python train.py --cutout=0.25 --stem="single" --steps=4900
Rows from block 8 of a small self-supervised image encoder, named by matrix and row number. Each number is 50 + 12 x the weight over its row's rms, rounded and kept within 0 to 99. All counts start at 0.
After each channel's rows are labels from the 100 images, of 14976, where the channel reaches its highest value: "strongest on" is what is common among them. Only what is clearly more common there than usual is listed. The data: numbers of one to four digits printed on busy colour backdrops.
# conv: 3x3 conv (model.blocks.8.conv.weight, 160x160x3x3, each kernel summed), inputs 0-79

conv.116:39 50 41 41 48 40 35 48 63 46 28 51 56 49 53 48 17 64 44 46 24 40 32 54 48 54 56 39 32 59 33 48 41 59 57 23 42 63 50 39 58 40 59 56 60 45 42 33 36 56 39 65 52 43 56 22 56 64 42 47 49 51 47 58 60 60 60 39 39 82 38 49 41 33 27 27 45 43 50 19
strongest on: length: two; black ink; first digit: 6; last digit: 6

conv.134:45 58 65 34 45 66 67 57 49 41 36 66 64 47 43 47 50 44 52 48 36 45 52 31 49 53 62 46 32 48 29 42 51 54 50 39 23 55 34 50 51 58 36 25 50 44 42 50 55 38 57 66 52 71 47 45 26 48 77 49 46 44 54 35 43 52 40 56 40 45 65 42 30 58 62 39 34 50 43 42
strongest on: the digit 9; first digit: 9; last digit: 9; white ink

conv.121:45 42 65 37 54 48 50 61 52 46 38 68 62 34 46 45 57 48 57 34 64 41 50 44 51 38 65 27 40 44 44 25 62 47 50 42 55 51 23 31 53 35 41 39 45 29 30 45 54 51 60 58 36 66 42 52 60 60 58 38 52 36 44 39 49 45 43 48 64 54 70 38 44 67 62 47 35 42 53 28
strongest on: the digit 9; white ink; first digit: 9; last digit: 9

conv.12:65 54 40 45 29 18 33 61 38 42 62 58 41 58 71 45 46 50 38 43 64 37 58 68 45 40 35 09 46 52 59 46 66 58 62 46 54 49 58 29 54 50 42 42 62 44 56 44 56 50 62 52 33 44 53 39 73 65 13 49 46 59 70 51 42 59 58 44 57 44 64 59 49 37 46 53 40 56 58 11
strongest on: black ink

conv.67:64 58 63 66 58 54 53 56 39 49 51 69 46 27 46 52 54 49 46 34 52 61 42 64 47 75 62 60 53 44 54 32 57 45 66 53 37 40 25 66 34 33 23 45 54 60 30 60 57 52 44 49 48 61 36 59 67 39 59 32 32 51 45 68 38 44 38 68 54 35 75 40 63 62 43 69 70 35 39 77
strongest on: on a plate

conv.50:56 70 46 66 41 24 45 49 33 39 50 60 32 43 64 71 39 53 27 37 40 35 44 54 43 72 38 38 31 62 43 33 42 44 57 57 48 39 27 36 45 35 25 65 68 73 32 49 49 50 44 63 28 51 42 40 43 68 34 30 41 45 53 59 47 57 51 56 68 39 72 45 50 43 39 56 51 47 35 24
strongest on: white ink; first digit: 7

conv.110:71 70 51 59 41 52 49 56 45 49 58 58 43 40 62 54 50 33 44 44 49 52 46 72 51 64 34 61 55 50 73 45 52 52 76 61 36 44 45 59 37 37 45 37 59 61 31 52 34 36 54 39 58 51 34 50 63 35 45 36 33 50 53 78 34 45 48 63 59 18 64 35 69 47 36 79 70 44 48 65
strongest on: on a plate

conv.14:57 44 42 34 50 42 56 56 47 34 38 65 54 42 59 37 44 61 69 48 36 48 47 56 39 39 47 37 53 57 63 42 63 43 46 33 54 77 40 56 57 42 37 42 60 30 40 66 55 53 42 52 77 49 73 51 50 68 60 41 54 65 69 51 45 64 55 42 48 40 49 68 47 47 53 38 27 69 59 31
strongest on: black ink; white ink

conv.34:43 35 46 36 65 61 41 61 37 46 31 69 53 43 50 54 48 49 60 48 33 58 44 44 42 70 69 41 45 45 50 46 46 57 54 47 36 50 38 58 58 38 11 39 60 52 49 45 66 45 49 50 52 53 55 59 38 38 65 50 43 49 23 33 48 40 46 72 44 56 64 55 39 55 52 49 45 42 56 56
strongest on: length: one; the digit 9; white ink; first digit: 9

conv.30:47 22 30 38 49 40 30 58 55 49 39 61 47 50 59 40 46 45 62 61 44 48 40 44 39 38 51 39 50 43 54 68 44 72 65 53 45 59 71 39 66 16 50 48 58 32 49 42 47 62 39 37 65 45 54 53 46 41 42 57 38 33 27 40 54 49 67 47 52 54 53 54 50 39 34 40 24 41 60 31
strongest on: bold; white ink; last digit: 6

conv.109:57 44 53 34 53 48 34 57 32 37 59 43 51 44 47 30 28 59 34 55 84 50 34 53 66 48 59 29 69 46 50 37 70 51 58 56 56 52 52 40 39 61 62 62 43 27 64 35 56 68 43 43 55 44 44 48 65 46 40 73 35 31 38 45 41 51 34 59 44 64 45 43 26 45 39 39 54 24 48 47
strongest on: on a plate; white ink; last digit: 9; first digit: 9

conv.56:64 47 27 44 50 07 36 45 36 46 43 45 28 46 62 44 25 68 30 34 45 42 56 64 49 53 46 22 35 60 54 36 61 47 44 23 64 38 41 46 51 44 37 63 58 49 52 47 58 55 46 58 36 25 66 42 64 66 27 40 58 66 61 53 54 58 54 54 50 55 30 70 48 46 39 46 53 66 57 28
strongest on: the digit 0; white ink; black ink

conv.81:51 72 54 56 47 47 85 37 56 50 55 46 34 51 43 56 50 74 26 56 28 50 55 64 38 71 49 64 39 40 46 45 40 30 37 37 55 70 43 57 33 55 46 39 48 76 67 69 46 57 41 50 43 49 63 50 48 50 64 47 67 46 71 50 53 56 31 59 32 30 45 58 43 49 65 54 64 53 26 71
strongest on: first digit: 7; white ink

conv.20:52 50 57 40 54 65 63 45 54 36 49 34 53 36 49 44 39 59 27 46 48 43 48 40 66 31 49 69 52 50 56 28 44 40 61 48 57 45 20 60 36 52 37 27 46 45 48 64 45 50 45 38 43 48 65 52 40 46 54 30 59 43 50 48 26 26 36 48 56 31 47 64 70 41 56 65 61 52 39 55
strongest on: length: four; white ink

conv.89:54 49 55 35 32 38 58 51 50 29 72 41 43 48 57 44 44 61 15 55 71 34 43 52 58 39 35 42 42 68 42 47 51 68 63 51 50 53 53 35 45 69 59 46 53 37 67 48 55 71 49 53 40 53 50 38 44 55 26 58 53 34 39 45 43 46 44 40 53 71 52 52 39 31 43 56 36 38 38 30
strongest on: white ink; last digit: 6; black ink

conv.96:52 46 33 42 35 38 49 40 45 43 61 55 30 48 46 33 46 60 56 60 66 44 46 55 57 53 40 51 72 52 69 43 53 60 58 49 43 37 51 44 38 38 57 31 59 29 57 55 68 52 32 34 58 35 66 58 44 32 31 53 46 69 41 51 38 44 51 49 43 57 49 68 49 43 39 60 27 62 38 38
strongest on: black ink

conv.44:56 56 55 50 63 52 35 59 51 48 52 72 54 40 54 40 69 53 44 43 55 43 55 51 52 37 59 61 70 48 62 43 62 42 69 41 67 48 43 47 53 21 43 40 37 37 29 51 46 56 50 37 69 39 38 73 67 44 57 31 47 45 41 66 41 49 45 41 71 44 39 35 92 85 59 64 62 44 60 67
strongest on: length: one; white ink; pink ink

conv.28:44 45 37 52 41 17 54 37 59 46 63 30 38 51 28 35 67 64 41 61 57 39 51 55 55 36 52 40 59 37 43 69 43 58 40 49 58 62 70 34 39 52 64 41 40 41 64 50 54 62 39 21 42 34 56 59 63 40 25 51 51 44 48 39 60 50 46 16 32 42 37 58 61 53 50 52 27 49 27 47
strongest on: on a plate; black ink; first digit: 0; last digit: 0

conv.122:35 63 43 39 42 26 59 54 66 46 59 42 30 41 45 48 35 78 44 44 36 37 60 57 25 58 38 45 19 52 55 51 25 57 42 25 60 66 56 50 37 45 61 48 61 53 47 51 52 71 54 54 42 36 61 40 36 55 37 48 48 66 39 55 51 47 54 48 29 53 38 61 33 24 44 38 40 70 41 64
strongest on: black ink

conv.64:34 44 42 09 55 58 56 49 72 47 38 49 41 49 50 36 34 65 39 64 36 47 48 53 29 47 41 63 35 53 62 55 27 61 63 43 57 54 49 55 55 43 42 35 54 35 58 60 45 55 47 38 68 39 64 44 28 32 54 56 53 60 46 47 53 42 45 52 38 60 39 62 40 24 41 45 45 56 54 55
strongest on: black ink; last digit: 6; first digit: 6

conv.95:48 38 32 42 41 38 43 31 55 40 53 23 30 44 51 39 26 75 31 55 51 35 50 60 53 62 46 34 53 65 55 36 59 65 51 47 61 31 41 41 43 60 51 46 54 46 60 44 64 63 45 41 56 36 63 41 57 49 19 64 54 70 41 47 46 55 40 43 21 78 26 66 35 36 37 45 48 60 41 52
strongest on: length: one; black ink; first digit: 6; last digit: 6

conv.72:61 56 38 56 29 18 25 50 48 59 32 51 38 52 44 67 42 41 36 37 23 32 42 55 40 59 39 32 24 45 33 58 56 52 39 45 36 53 52 34 54 37 64 59 56 77 41 27 32 40 48 61 34 55 46 36 58 59 36 38 42 50 57 46 54 71 64 41 55 57 55 38 54 57 41 49 56 36 56 23
strongest on: bold; length: one; white ink; pink ink

conv.27:68 52 27 41 34 23 59 46 51 48 49 51 35 42 67 51 10 53 57 37 56 48 36 65 51 62 34 35 55 57 62 27 65 50 51 36 36 41 30 50 42 46 42 33 71 38 43 69 52 47 32 53 46 36 50 38 58 52 31 43 43 70 57 57 32 44 50 59 46 60 54 56 35 22 22 51 48 62 47 34
strongest on: black ink; first digit: 0

conv.155:53 51 41 60 41 23 44 46 57 53 38 44 30 58 46 62 46 44 36 53 31 43 32 60 25 64 52 46 28 48 34 73 36 65 47 56 51 63 72 40 58 35 60 63 63 69 54 39 32 59 42 47 55 46 30 40 59 50 38 58 34 35 44 43 60 52 78 33 39 42 48 31 54 34 26 40 41 32 40 51
strongest on: bold; length: one; white ink

conv.88:49 48 69 34 48 60 43 67 43 42 36 68 72 35 56 54 48 44 53 41 50 44 52 38 55 48 63 31 35 48 39 31 61 54 51 50 41 53 23 40 62 43 29 40 59 45 34 38 55 49 62 64 37 76 48 52 44 60 56 48 50 38 40 31 43 44 48 62 59 50 73 43 40 55 59 49 45 43 60 30
strongest on: the digit 9; white ink; first digit: 9; last digit: 9

conv.10:42 36 52 15 57 52 33 57 48 34 32 55 53 41 55 44 33 57 58 50 43 48 41 50 46 46 62 18 37 52 50 33 52 58 52 47 45 62 26 38 55 39 17 38 63 35 38 32 58 41 51 53 47 61 63 44 38 52 51 45 44 53 51 37 38 57 43 55 45 44 66 61 25 41 43 36 24 42 51 33
strongest on: the digit 9; white ink; last digit: 9; first digit: 9

conv.60:42 49 41 16 41 34 49 53 56 30 43 44 46 49 55 41 33 68 35 54 29 33 57 50 34 41 37 37 21 76 50 42 35 63 48 31 41 52 39 40 52 50 46 35 62 37 50 48 49 49 54 54 44 42 77 41 31 55 36 40 61 55 50 41 41 47 57 36 49 56 40 74 50 28 45 37 31 61 54 24
strongest on: black ink; the digit 0; first digit: 0; last digit: 0

conv.57:62 46 27 51 44 41 52 49 46 49 51 46 42 42 59 48 36 64 91 48 56 50 29 62 46 55 50 35 77 61 56 45 67 49 51 58 58 62 45 56 49 29 51 49 67 41 36 57 54 56 24 48 58 49 59 48 70 52 54 41 37 59 54 50 48 63 51 53 38 37 60 56 37 40 24 46 34 53 50 36
strongest on: black ink; length: one

conv.48:39 44 53 37 29 44 42 59 45 29 57 73 37 53 56 49 59 38 32 48 47 30 60 45 30 53 38 30 31 49 56 54 39 67 59 44 35 42 63 31 53 42 44 38 58 38 63 39 68 48 62 46 50 51 53 49 34 41 37 50 55 51 37 44 48 46 55 52 52 55 62 57 46 40 54 53 23 50 53 41
strongest on: length: two; white ink; first digit: 9; black ink

conv.148:55 50 41 51 32 55 51 61 63 43 46 63 60 36 52 47 50 55 74 33 36 39 67 44 60 57 40 54 57 63 58 38 58 46 40 42 36 56 32 65 48 54 54 26 70 54 40 50 55 36 59 63 56 49 80 51 34 51 69 30 60 75 67 48 47 62 54 48 50 57 53 66 63 59 55 51 46 78 63 19
strongest on: black ink; length: one

conv.94:50 50 52 40 50 47 52 54 49 29 40 61 37 44 65 42 20 64 43 38 41 45 47 57 37 48 22 54 43 76 59 39 42 60 82 30 49 49 35 55 47 51 38 39 58 39 29 57 36 59 51 52 62 40 48 40 51 39 39 42 50 70 40 76 45 43 56 39 59 58 38 54 65 19 37 45 48 59 49 52
strongest on: black ink; length: four

conv.124:68 66 55 51 59 17 56 48 42 56 50 62 43 40 64 54 56 79 55 29 54 54 50 65 44 60 53 25 42 45 56 42 60 26 63 43 67 58 40 49 53 41 32 64 48 54 32 66 41 55 46 55 37 42 41 53 71 62 28 31 50 47 66 65 59 61 47 59 55 43 65 46 59 71 59 54 56 51 44 42
strongest on: length: four; white ink

conv.145:64 42 50 44 59 51 56 62 48 33 44 63 58 48 54 44 62 48 46 53 39 60 59 44 44 06 55 57 31 46 59 52 55 38 73 37 68 50 44 62 51 23 44 40 32 38 34 71 32 60 52 44 67 49 50 59 46 46 56 31 49 45 41 61 46 62 46 42 80 28 44 44 91 70 60 57 50 59 60 35
strongest on: white ink; pink ink

conv.18:54 59 49 32 36 40 64 51 54 32 65 41 37 56 57 41 40 72 41 60 73 39 38 70 38 35 30 49 62 68 59 58 51 65 80 55 70 52 64 39 43 50 55 37 43 38 57 61 42 78 39 48 60 42 47 46 58 48 31 67 51 51 36 71 47 46 47 39 57 60 39 51 55 23 39 54 46 45 32 52
strongest on: length: four; black ink; the digit 0; monospaced

conv.144:36 45 41 39 54 44 64 44 57 45 39 17 56 46 44 49 43 69 38 58 36 29 42 45 41 31 60 55 52 52 35 52 31 56 50 45 75 60 54 37 52 46 42 50 42 49 39 61 22 60 41 48 53 36 47 45 61 56 43 51 58 32 35 39 39 50 51 27 36 48 35 46 61 36 49 33 49 38 39 47
strongest on: length: four; the digit 6; pink ink

conv.159:56 47 48 31 35 41 51 51 43 30 71 63 35 48 47 32 60 44 51 46 66 45 58 52 54 48 33 40 57 45 63 43 51 55 66 42 30 33 55 44 33 48 54 19 49 21 51 43 68 34 55 38 50 36 53 56 48 22 37 40 53 70 43 53 37 55 44 44 54 47 51 54 50 47 51 68 25 59 38 45
strongest on: bold; length: one; black ink; first digit: 0

conv.120:52 50 43 62 51 57 47 26 54 47 49 37 31 46 31 58 46 49 26 37 38 47 44 43 54 52 58 69 44 38 39 42 47 47 52 40 66 31 44 50 34 57 41 56 30 71 41 48 42 49 35 27 44 43 51 56 54 43 43 36 41 40 47 46 38 39 38 35 40 38 46 50 61 52 47 61 54 35 25 76
strongest on: length: one; white ink; black ink

conv.97:60 42 54 38 66 72 69 56 44 45 30 61 49 36 55 46 43 61 68 51 42 62 45 48 49 51 61 66 60 53 64 38 55 44 65 49 47 49 25 75 49 40 19 39 50 45 40 79 56 49 42 41 65 55 63 62 48 39 67 47 47 62 48 57 40 53 43 64 58 35 56 61 58 56 52 59 62 54 60 83
strongest on: black ink

conv.153:35 62 50 38 41 42 59 49 70 46 51 60 28 46 36 38 39 54 49 45 31 41 48 50 30 66 38 53 27 50 47 54 29 65 57 18 33 55 58 51 39 45 61 29 50 35 45 53 49 48 51 48 62 35 45 41 35 32 49 47 45 67 38 62 49 30 56 43 38 53 35 48 44 34 46 45 41 58 34 78
strongest on: the digit 6; black ink; last digit: 6; first digit: 6

conv.142:57 60 60 53 66 48 46 55 55 31 64 75 46 43 40 34 87 38 31 44 56 51 70 57 48 27 58 56 37 37 59 46 50 46 58 28 61 34 52 37 33 42 52 41 33 34 45 53 56 50 65 35 54 42 39 69 62 36 54 34 50 61 49 60 51 54 35 46 63 43 49 42 72 96 77 71 46 57 47 67
strongest on: length: one; on a plate; white ink

conv.55:59 56 48 83 45 46 58 41 67 50 47 52 44 47 42 61 40 52 41 43 38 63 29 51 58 47 53 76 35 48 52 45 54 51 57 49 43 47 43 71 39 51 60 51 57 65 34 46 33 65 29 53 48 69 32 44 48 45 48 36 47 57 35 66 47 50 52 39 62 56 69 28 73 35 41 60 64 40 37 37
strongest on: length: one; white ink; first digit: 7